Weights of a small contrastive image-text model: encoder widths [80, 160, 320].
Rows from block 5 of the text encoder, named by matrix and row number. Rows with one number belong to one attention dimension. Each number is 500 + 25 x the weight over its row's rms, rounded and kept within 0 to 999. All counts start at 0. Numbers have three digits each.
# q: attention query (text_encoder.blocks.5.attn.q.weight, 240x256), inputs 0-85
# k: attention key (text_encoder.blocks.5.attn.k.weight, 240x256), inputs 0-85
q.130:444508496544455490463516491512539504499497503442504542476515512501488487500514477531473549511538520477492471512487519486463506507475549501505499490483502482493471514485531508540524504485495485523478535518528505520494539534472429468508538495456531461496513487
k.130:508486503491508477515542478504523526476518478533447474527503490474442482553498545481483503513484520509554517512520548527464507489502473470507514466517480517462490517481533495479484505515473547466531521469531527438493499507516490491522528441470509466469486548
q.131:509494476510524538507515558490505532492477488494479478523466492499472469505528490486543528501569546507461511512484500568501524472481509495503495517525547494526535483477476491475528507477472503545501459551492493456536464531484472473505434527480461521515544485
k.131:503474478480505485465541540493475466500486505525531549516498519531520513519477488505520515484510481482488546519554501518513489494535499519517496470524512489502525503541502510519505550476545548505521541496485536508496508515526444472494518522519474514518469464
q.132:505439518498478495499533492497494523492476515499492531476505498539517452506516447521503452480441536477506490523484462487471494501480462477524519469497529475471496470513491490519514480458491529528471539502478509492520488495470531516496437537545501482482525494
k.132:535481521470522484524478528525497503483468500546500523481530498514497514557466509505544474496493531516479487474530485528463497511530473549489497529505498447552462516508497463475511562529500497546461489510449480482502495495538486478498481483501478508530525464
q.133:477556493463526475521468527488498478469507462550462456503516470504472512533456545499467495472474514483488511485462512500463535526517489495486481492460487504467511524506531524484532484519514488501508492478461448556465500480512524498481473497549485505520480500
k.133:517470521489477505486470471508502474513511524480498506511521500516538505509480503478486517448449487501540474488520517468546466505504499457469512520500526541517491487452541455495507492534476510504502521478496513479509494489469531522508517495529498436434520504
q.134:479497470518503512473489476494454494535492507486467470518558550450549515476497453480534482512474495517507483461476531492488519498527505500433492522454483474488514528458480496480461485471452518513450530514506472529538512483486478502493498523509469511499504511
k.134:501495477478455491494484504517548466515516519547518507486480478509495492559487502507460491504476538494519500505489532512493527511478512535489538466497503475483461449507533500524511477493504514481513517533492503519484520491576453470508468471461509504482524511
q.135:491496493490479448488518481477562494545530516499525529515481465495488545500532488468493522487486492504474522509492524536520505463519506484535481492519493541496524464510484489455495546537533493489514540478488497496506481489553501500493501511525493499506487507
k.135:468518517515485543478471482554515490491513519465581494511490494538522473480525474488504514515490502489481526522516449462509500537479513488517482459512506500518493538506513510513477493469536493519449522537491472524462498515491480501473502503499534516498516490
q.136:510509512482541519520486485553532510463523492528515496447514481502443533473537528452448476495528500504522523493514525520529488502491455498475513491466474479481511502549498550536525546469505504568499504521484492509465488546522537500511502504504443498486516489
k.136:459551518470514500452485501520516488481494495435475545443511499520429476478481520535531502484538460506448516545485487525486443537498524472523508506539527518522485506491542494491519446489512478500514481493516533470484506482497489503522500491524490534460472472
q.137:491529547517525483471509456503481497482488483496442496468561512514512492534526435482516500500496496464486461477438497506514499515506519455498455530523506509497506479456518495505493494488495479513517502484512453504488454530495487502520527517523502503501517536
k.137:518484469432499555552450518496526466455507486513534515498468486481487488546505494500502484526458477496553540551500506458457484479507489493471478507514506449550464541474493518461537520466531512528502467527471506491452531533517525511496516499508527492530508453
q.138:513483467526493502470485536506450490467517525520498480486496527455497539532500470526501499550476494512527498464487534474490515512482512517519501499490458471488495512469555502496462513485469492511518489497508486483496462502484462500497524516494532498484462509
k.138:562484470534517498521508481487508512487489498511470502512472457476507471514514537506451486510441512548545513476495487510511484464493519501491490475512489493501473466496461525498498505522495545492540473500506472514531529512559531465484472503533456504504487520
q.139:505500516506518496549522511488559517516511489523460519455489461505532509428509533492493510516499476501497500511507504473541544476483488529499502521524516518459517505553485519474515500541520486530529522496468448529484534485524515491528503488500483499533516480
k.139:471526512477476511508509492537496505539485529495491489513478504493496519462525464490495481551512469473487463530479506501511502531525495497493494493455492507486506469483483538489527465442522453537508491552523518541481531486492506506457485539512525509521492492
q.140:513491487477463507481469530483503521485486484539492509509501538483542533539482474546480474476485501508506509552471527527484509479519548500520517450461519510482494530525532524540471460478475510517494522536540515488465504527484511496537506498473540466508472490
k.140:528508513508516497496524486525485511510496461511544461490493528526479507507456570512492487479503492488512485463479478513507513503463489538500475489459514467440464463461514482507481523517503487477512515513532470461538476498502533463496495458488516501505503541
q.141:482480524475531553524529537503497508483494544468516501464482474505465508476491537524464466540503487483499472515542477496535490506501484493536464479536558497532488517517483477503489516457515506530480457522499520488464511521469502474474504495498473466489513485
k.141:505528529494473519555499530512461496468484495486453513486497517486497482471482520478511496535503511505469525480508507527518498494484518463491533513485483485485545515470470469481497470521466481545504454468499482487515506493477503520522519522532472501540496491
q.142:479537506470541521446519528511505512473477499479499489476512466494437526508476515486485516471487469500456501525513515549552451501547531481509480538502471550498520506505480486506475522491480472497484472530469505499474473521506539505487542511542488513519507467
k.142:479518527501498551468506489541482503504489491450507506501508503511504475494514538465507492485538458510495484510439474462545489522500545464480484512506550461534529516560479496493503472527521488506545485499555514498504523522517524557505502514527527526485520488
q.143:522523505485454512499458463499489479516526455505534502533469490531506470502494457496500503511452494496518502492480512503475526493493525503497501483500515496480479465462529513534501519524471523514505542508496484491497512546520457519510521475492541509489449535
k.143:502492515502524548521482515494512487461472472495530481467456527502490476506477535529470511492489530525514491537524501502506497470477530534484498470541493506481451503484529502516486509497482505463468494472490470491470472540501491494493546473482511489515472511
q.144:537537456531488500537517539481523493487553489511458478469511498498538523543510475512480497510510534510489484484486511515459482497517498532543474523518525493485464528521519454497501475542533510484443509493529482499481488510526475513461470502476505470546485493
k.144:504523521418526483480558533504455501512455519498496535500486494541496521512494504531475511493509527500486514471462541521536505497525498502512501496530481528480493523491500475464507495488474502445535542503514520479508487493507530473521502501528438498508512481
q.145:488529504511490470528530492512539511535533485494495512466501513471522512463509550497488508488532480478546473535495489481470494503512488503489494497507528559504529504453468498502505549505520468499489516544456506466515522457490531522496492475547512489444480510
k.145:525538490468481472494513490525521464488522514485512501495503498457483478521491520556454567497516451453490514480487545493510513522512503526534532509483489480546452476534471517486529485497479479456513471496568509453518522496549469483486519487464454484543515465
q.146:478501489480512485523492524460487486508500506526488464505534504480484467504493484507518471474481526521520531502446557522473466538516511530464478466510476505481480529506514504497537489504479518492466475522483498497492488492469486502445482508535459490497493481
k.146:532509468475557531494512488497530505494477453495495523524443512492439470529518516468428526489525517501500489494488507524484509492488523558461490488489503525495560471478471536507480491490521494454529522490518488483512523508470482570490478465470486466473492462
q.147:456496527512518488496475500523507456557492502493511529492496494517478518510526532452474478436514488502508469542502507503516528524494480544500523501461522531513510440419531539473539442519446524502521517468526496491466482499507491502488495506508455480452505503
k.147:508500495520450511516466504503496502482539456514502529497504479446470492511480484501490515495503511541490533494523499504483488500528480511517487483492447476518479518486519525511492478470481519464517465505556504532512482494486532444458520444519487495534476506
q.148:515522525489497510512546462460513458477529514521519496465510492508475447497490531504457506513511541474470529485486517478505503531462539514527483475497504565507519556503517474514498499506487509505516528489462475502527521523486478480528504536508505530457463455
k.148:502493500512498489446506488448488467505530483515481513494471505449516485455497501513470489480495487523511482518471528488537518526594444463533445528492473525462540487495507510508460521494526464491525485484467476515504475498540540485475451444517495462525487549
q.149:518489490512552481516483458499555481474514470482479464457482498466529522516563511514464524531541516521477464560514482507449500536524490491498494463505536475510526536474517490537499526552524520483473474510526449495474460535495503513472485515513470510514529502
k.149:484473480473484484503531545513490462558494495499535528471497462494479504498475473499481485503502532463509532487473534519491511517550493486524531488485514485500503505467521492494488516535486512499482482454510534510501511473520508538533481497535468498538516530
q.150:508552519538501509509535530499503481509512466528452481494477501516534522492521530498470540500498478518475497507557488472454472503552520483491492518501500497488476433469504484511514507465470455499509514523516496504537534504495479512478524494518482515498488509
k.150:482518531503497476522496467499527467530507467472509585497499448526517547502476510572482535484492431475487507485474498503483495506526496534537508531489471494491451505504464501475536522475503536519496518496549504461510510526508523462500523552507478496558542492
q.151:489525495505527522515524518512542514501521475514463512483509451540541496491525535513465474483489498494471498511479527535494441501506484499470479503472493507466523487526498486486531502539506485475484509492518476482510454491494518470489520543482452454509506498
k.151:515506486486502482492472484501477481485478533452494495486538443453487465528498532498480492493516506496506529478513557491480541506533510534517502499492496504480530502545499494511514491507521499460502500449480478507506473477554531502498492513505476481529482490
q.152:526529493550512521480503513492488457441537521453504541474485503537504542550475502498451547519550535474471509537502508491518533526496540495488506491522522523486474484482539460521493509514541477496487504514549482458484476522553473504481532525494498511501493505
k.152:515475486479446501549488540473494476517483513527509493523506420451539501471479502494524478497510456516487502445487518503512488459517504509509499516490477496480510486496526518474508524494508495489520525458444467470499489507512560518497520512491523492516499533
q.153:507535488528540479524513551496457474472524468487528472435510515499465525455467507477510504482497537467513474507509479478535518484502519520470504522517490501477474470496544468531481483521490476507493498534550474495472499517504511529483480478565523496550525487
k.153:500506487435485489474538499473515484496458513509507550493519489457539497501508484502504517490516431502459490480461509506509477488520498451540537506538455538508507473494470456467489551540474514475519541472490480483492481478514547528482508497494499481454517492
q.154:507515498543509513496517466483541540461457479522496455520493496529534476475492555554476497516547504476454490493508495452501476488510507504500509492491494490479528472519462443530498532504475467510514475516483527515520500478474495493494511521453515494436521515
k.154:491532525537498482507514485518462470432468556505482529513563502502508549466483473496473462468521487510513507527513521487484467500491536502522478494498508480523479546514506504466523403489529495488486489509513537500513502494526509519520458526473480500532537494
q.155:499456509473486542520453525490544546497508481484521553482525526507511525482498492507522496465489521506501497488490467505499487490498517513515547460521536519527447540486510488474476481513511521492468522521515433468457510437466472469517534516506488526454500481
k.155:490484445491466484514502517514493455518510464505465444496496472441477511473501513464513465471466504515491497476493462456515515475524499510502551486482478486499498487489497474532522524493502508494520517519515523494498532475580534513492500484491557511509537530
q.156:527520478444510522538516492494432527513475518520481460524537475459490487514522516496515476512508523513464523471462511475519537502488489499490457515541492474493462488500467455491523536481465503489512448492508520513500516490502550482471485503441525476522501490
k.156:482507461486525539455527522501491512507453492487498508459473546517488477497527502489480539519503468489528503487517511490512508537492540482483501495567473534479542500522478499499449455506456503502472495555492485534471505485466465507494509519481497487489562488
q.157:502479470506537527505515536481535473514513498489532547493517501502507478527492518429445527512481539513462473511460519503503509492490529506466505456504527508551482503535510485516499493494459516505471472496502500508483485505526481507474469524488491505486520509
k.157:517514480509467485488540491508487492523512480565521459516477456456483524515505522479492502474510498521493496493496504519539531506487527530502417510490489557476502538490468530495482517487486519469518521488494520458485467490519505547496461495491481527501465513
q.158:513515511482503460504484452495476498519528506478555484507496462464469552494508509457509487496556468514520490461548505519536560457511512504478516488522489519500568489485528511472497533500520494495475536481536523484525503475471526501509500465539494503498486498
k.158:463489471546528498468502483539507476481513486489496530528519515448527459525502541536530515482485494500516492476477504481477516523501493516485536569522470481518491423522478475476515523544518524494505480447487485510474479489558502463475487521518524523540516503
q.159:532489529466451514561495494514522510531517502487492506515506477486538499503508475437497534504501488525518536497515454514487468449526488489536550504515481507510494461484458473450493522531499527511534519496485528533520512483505521521481463490489469530528517568
k.159:467524526508496501514513497478533525498461488460496538474507502506512533501528514476530512494527495504507502494515504510483520536494534491452539514475488510490468498485554510525543493477502485481501524511483526527448500529520533489502528511494501504514463455
q.160:501482520491481442508510498482533449541507482473507527527490446479492457546498485461486531492488483509474521518525508502494530473534530470529479488525468518511535506467515469488518518479507542495515482475526506492510493495484534506510489514524461519500501540
k.160:514487542508533526503481481502502491488551447512469509538475499515507491488515507551428540469501513487552483483456524512465505515525507527492484509495511453484522453488506523522516531482512531457477514483499483511484449499495460494469542453534500520486543471
q.161:521509503497510472516491446516491478498497487484516496479494483545489510480495560488485486506524504519470500457516488509526456502444514510457522504500491474489490493519515465495505469513471495494512468538499511511482513517485488497500500500456523512460502507
k.161:467502479512527484502488503510529461523449464492470519492472532471521461465515507517514473499490455491511553521481467472510499534518495489543461490494477483496537517521466473489502516532561496555457505473511512505511532499509499542500479499509524452530503542
q.162:539509486492515469544542536467494539490510502494449526489567480465511497495509440476501493514500522494513458523481497488456491459535505507554484495495462546475488508524480498501530504501521490460493469487482485524505493486515510510461499500527530459552517487
k.162:520521539439516453447545500499497506492464502518505497467522491548471489534514489487492517511509494471459520426508534496529493492511537526453503506514484506491497525477499519477480469506512516482517505514475507491503464489481500499547502489509474533468525488
q.163:506488502532530494469526503465523475493535506459495515469506504490521519464464512503499508499517523471462467538547493501543521510492523521491507524546532529514479486511479487553526480504509484469452471497474512443480474512526485466493518492493557483500545474
k.163:494496494493479479467425525492441541525525485539494484510477522486490460493469509536489458510515499508502494497488484468508536499507506538508489497473460525487532512492484484476491508495503498501524507469514436473519489484439488500468488479504545449533519523
q.164:528440490548512462507512507500495487472502498492457472496491482524526483475482533485493547484492501487511526499457520498508493473484492491481467492564469511491485500490499451486503551494498466486517504482509525536548547503507546483494480519505526490528504535
k.164:539530559485521533522554512512541466490546486498520510480496486477518510485510488508520480488489480502527529496490475545513551529462490505511482498507478509467489509506508522462476510526525514507458457523485522528463490503529499497457527468503485440531517533
q.165:457477448459500518491520517511494498514509493515513513515511508464559494529487504478508443507505547486511529523511493471456523486522458520516480509497492506490543514521473519465520483506506501477502491495539519495505493469502508513489496457486454472494507524
k.165:527472460483522511485551487479494557524491498509522482501518487511450485545560474517509567514466509518503523500489501549450527459486531461486525440538511509532472548480520516499495459523476504483505513524496540503462496516477477487465501501462500530497481467